config.toml
num_classes = 7
residual_init = "scaled_by_depth"
beta1 = 0.9
Rows from block 11, named by matrix and row number. Rows with one number belong to one channel. Each number is 50 + 15 x the weight over its row's rms, rounded and kept within 0 to 99. All counts start at 0. After the name is the row's rms in percent of the matrix's.
# convs0: first 3x3 conv (model.decb.0.1.convs.0.weight, 256x256x3x3), inputs 208-223, a 3x3 kernel for each
# convs1: second 3x3 conv (model.decb.0.1.convs.1.weight, 256x256x3x3, transposed), outputs 208-223, a 3x3 kernel for each
convs0.197 102:43 35 37 49 41 39 33 43 56 31 34 49 53 43 42 59 53 39 55 49 40 59 48 42 58 52 35 49 51 62 42 55 49 49 51 37 55 53 54 66 58 57 52 48 43 35 29 35 46 38 31 48 41 35 47 34 31 33 33 36 21 33 36 39 47 50 48 52 49 47 46 35 37 49 47 53 55 37 61 53 33 34 41 46 47 52 54 54 51 28 43 50 57 61 61 60 73 62 33 53 50 42 64 54 40 61 58 47 24 35 32 38 37 25 45 49 42 25 37 49 36 42 49 63 43 30 51 53 47 56 57 44 58 51 42 49 56 52 45 56 50 56 51 28
convs1.197 082:57 49 29 53 55 55 32 39 52 57 48 51 36 43 55 38 63 54 84 62 09 73 28 10 44 58 65 42 59 98 55 51 75 70 63 42 33 48 56 57 58 50 57 52 42 48 32 25 51 49 38 51 50 65 53 55 32 50 56 48 42 41 44 19 33 46 46 62 80 52 47 47 43 50 44 50 44 60 22 30 29 18 51 78 67 52 54 82 48 20 44 60 86 65 45 59 89 52 48 54 56 54 41 38 49 32 42 36 67 25 20 46 39 43 44 44 51 56 51 78 56 53 78 64 61 40 62 48 55 41 54 54 44 64 45 38 53 61 65 56 69 63 61 64
convs0.198 096:58 53 59 40 24 64 57 25 50 37 42 47 67 30 41 47 54 38 52 61 65 45 52 50 55 07 41 61 43 33 77 62 58 54 47 68 30 42 17 65 57 38 45 36 59 43 44 49 24 52 55 31 45 80 50 29 47 64 33 47 52 43 52 54 52 50 57 58 59 68 54 64 60 51 32 39 66 72 48 29 45 53 63 58 28 47 67 30 28 53 47 54 60 51 62 60 34 43 45 39 47 56 28 42 83 55 29 54 44 32 55 28 36 70 42 54 53 52 44 29 63 77 46 25 22 49 41 49 40 56 38 58 37 48 71 56 61 50 54 58 58 30 33 55
convs1.198 131:57 51 50 50 57 56 58 63 51 55 38 54 75 41 54 57 67 58 57 66 45 64 79 44 24 64 40 42 49 70 26 41 40 70 50 27 47 49 46 36 49 41 39 42 50 44 33 41 32 40 47 27 35 36 43 46 44 45 48 40 46 58 55 28 00 04 17 00 00 99 40 57 48 49 58 53 34 57 82 64 46 42 76 80 06 00 79 24 08 40 36 64 63 04 00 49 25 00 10 49 51 51 65 53 52 42 57 60 49 49 54 43 60 33 29 48 50 47 73 60 46 55 33 52 52 39 47 56 67 47 54 47 56 39 50 64 68 57 38 56 58 65 46 48
convs0.199 100:33 49 55 54 49 56 24 38 42 45 20 66 49 51 77 42 59 36 53 47 54 31 41 35 42 40 52 47 33 52 69 38 67 88 47 19 39 49 83 54 45 53 38 58 62 32 67 63 60 11 42 66 66 55 24 60 73 21 47 62 11 35 53 54 52 32 66 65 53 64 74 63 65 56 32 49 59 39 64 43 29 43 46 33 49 49 36 68 49 45 55 56 39 57 59 47 52 55 52 45 46 38 32 40 18 54 47 57 57 44 22 49 56 28 38 53 52 46 35 43 59 44 31 74 71 40 44 60 40 50 51 43 65 50 49 45 49 49 19 26 55 35 55 38
convs1.199 130:29 46 31 58 63 38 54 54 36 47 63 36 40 54 56 31 46 48 47 51 44 52 43 44 48 54 39 65 59 29 24 37 47 49 51 80 46 57 60 51 46 54 46 55 50 53 47 40 51 57 46 57 64 51 43 59 64 50 52 54 55 59 47 00 01 43 24 19 00 39 26 00 66 54 54 60 55 65 53 57 64 23 30 00 43 50 18 72 79 37 01 00 00 61 47 00 80 73 00 49 43 79 63 60 47 54 62 60 43 39 68 54 60 56 57 69 68 45 58 29 66 41 61 53 59 45 63 42 64 32 36 59 66 45 61 55 63 76 47 54 57 38 79 56
convs0.200 081:45 43 49 31 31 37 29 29 40 55 68 70 54 64 63 27 40 43 38 46 40 48 63 64 39 49 48 51 64 62 50 67 63 23 46 43 56 58 60 55 57 62 50 47 52 35 54 60 45 56 55 47 49 39 51 57 65 47 55 62 53 51 55 34 37 28 37 44 35 34 38 33 55 61 58 41 49 56 37 39 44 47 56 46 54 57 54 44 54 45 60 70 56 68 69 65 62 69 58 50 61 57 58 64 52 47 54 39 66 62 55 57 43 41 52 26 29 45 65 76 45 71 68 39 45 36 42 52 25 51 63 47 37 54 44 39 46 62 45 52 57 53 50 46
convs1.200 046:42 46 55 49 50 56 29 44 46 66 46 36 72 48 38 57 44 30 34 40 44 51 46 44 47 46 41 34 27 52 21 10 39 41 25 53 48 50 52 48 54 54 48 58 61 40 45 32 40 51 41 24 37 55 48 54 50 46 53 55 38 55 51 86 61 85 51 35 59 77 59 97 50 40 31 42 32 28 34 28 15 64 17 67 06 00 18 55 14 66 99 63 99 55 00 56 89 45 88 57 53 47 54 48 49 53 46 45 46 41 44 63 52 66 61 65 75 24 31 41 30 31 39 36 45 46 32 35 20 44 38 29 45 31 10 37 35 23 38 42 40 40 36 29
convs0.201 104:48 23 34 47 23 58 48 34 69 51 37 72 38 44 58 59 59 44 50 49 65 42 70 53 57 48 63 53 86 57 30 30 50 28 70 23 64 76 52 35 56 77 34 64 63 71 60 55 50 22 87 37 37 45 60 52 48 49 51 68 46 43 71 43 54 59 45 60 49 42 50 45 40 40 48 50 65 61 90 57 42 49 46 29 54 59 52 33 55 54 68 55 26 57 62 56 43 57 62 54 68 57 57 56 61 60 24 23 55 65 50 46 59 72 68 64 38 50 55 38 39 42 45 52 75 65 70 55 46 55 27 83 47 41 52 79 84 52 79 42 49 69 40 45
convs1.201 127:70 37 32 51 60 66 53 34 33 60 47 56 54 32 53 50 63 39 22 60 52 56 53 34 64 41 40 67 44 41 27 28 27 29 69 74 39 57 45 56 44 45 42 54 56 29 42 55 61 49 51 33 47 62 41 57 58 49 47 45 62 46 55 09 17 29 09 12 22 42 05 20 47 68 35 50 51 67 46 39 47 75 45 55 33 10 52 24 50 80 52 65 56 35 21 57 25 32 56 63 47 44 47 42 56 52 51 48 56 31 77 52 58 48 16 45 19 36 80 21 65 57 55 39 43 46 21 50 59 44 54 54 34 64 50 49 62 52 85 31 79 09 58 38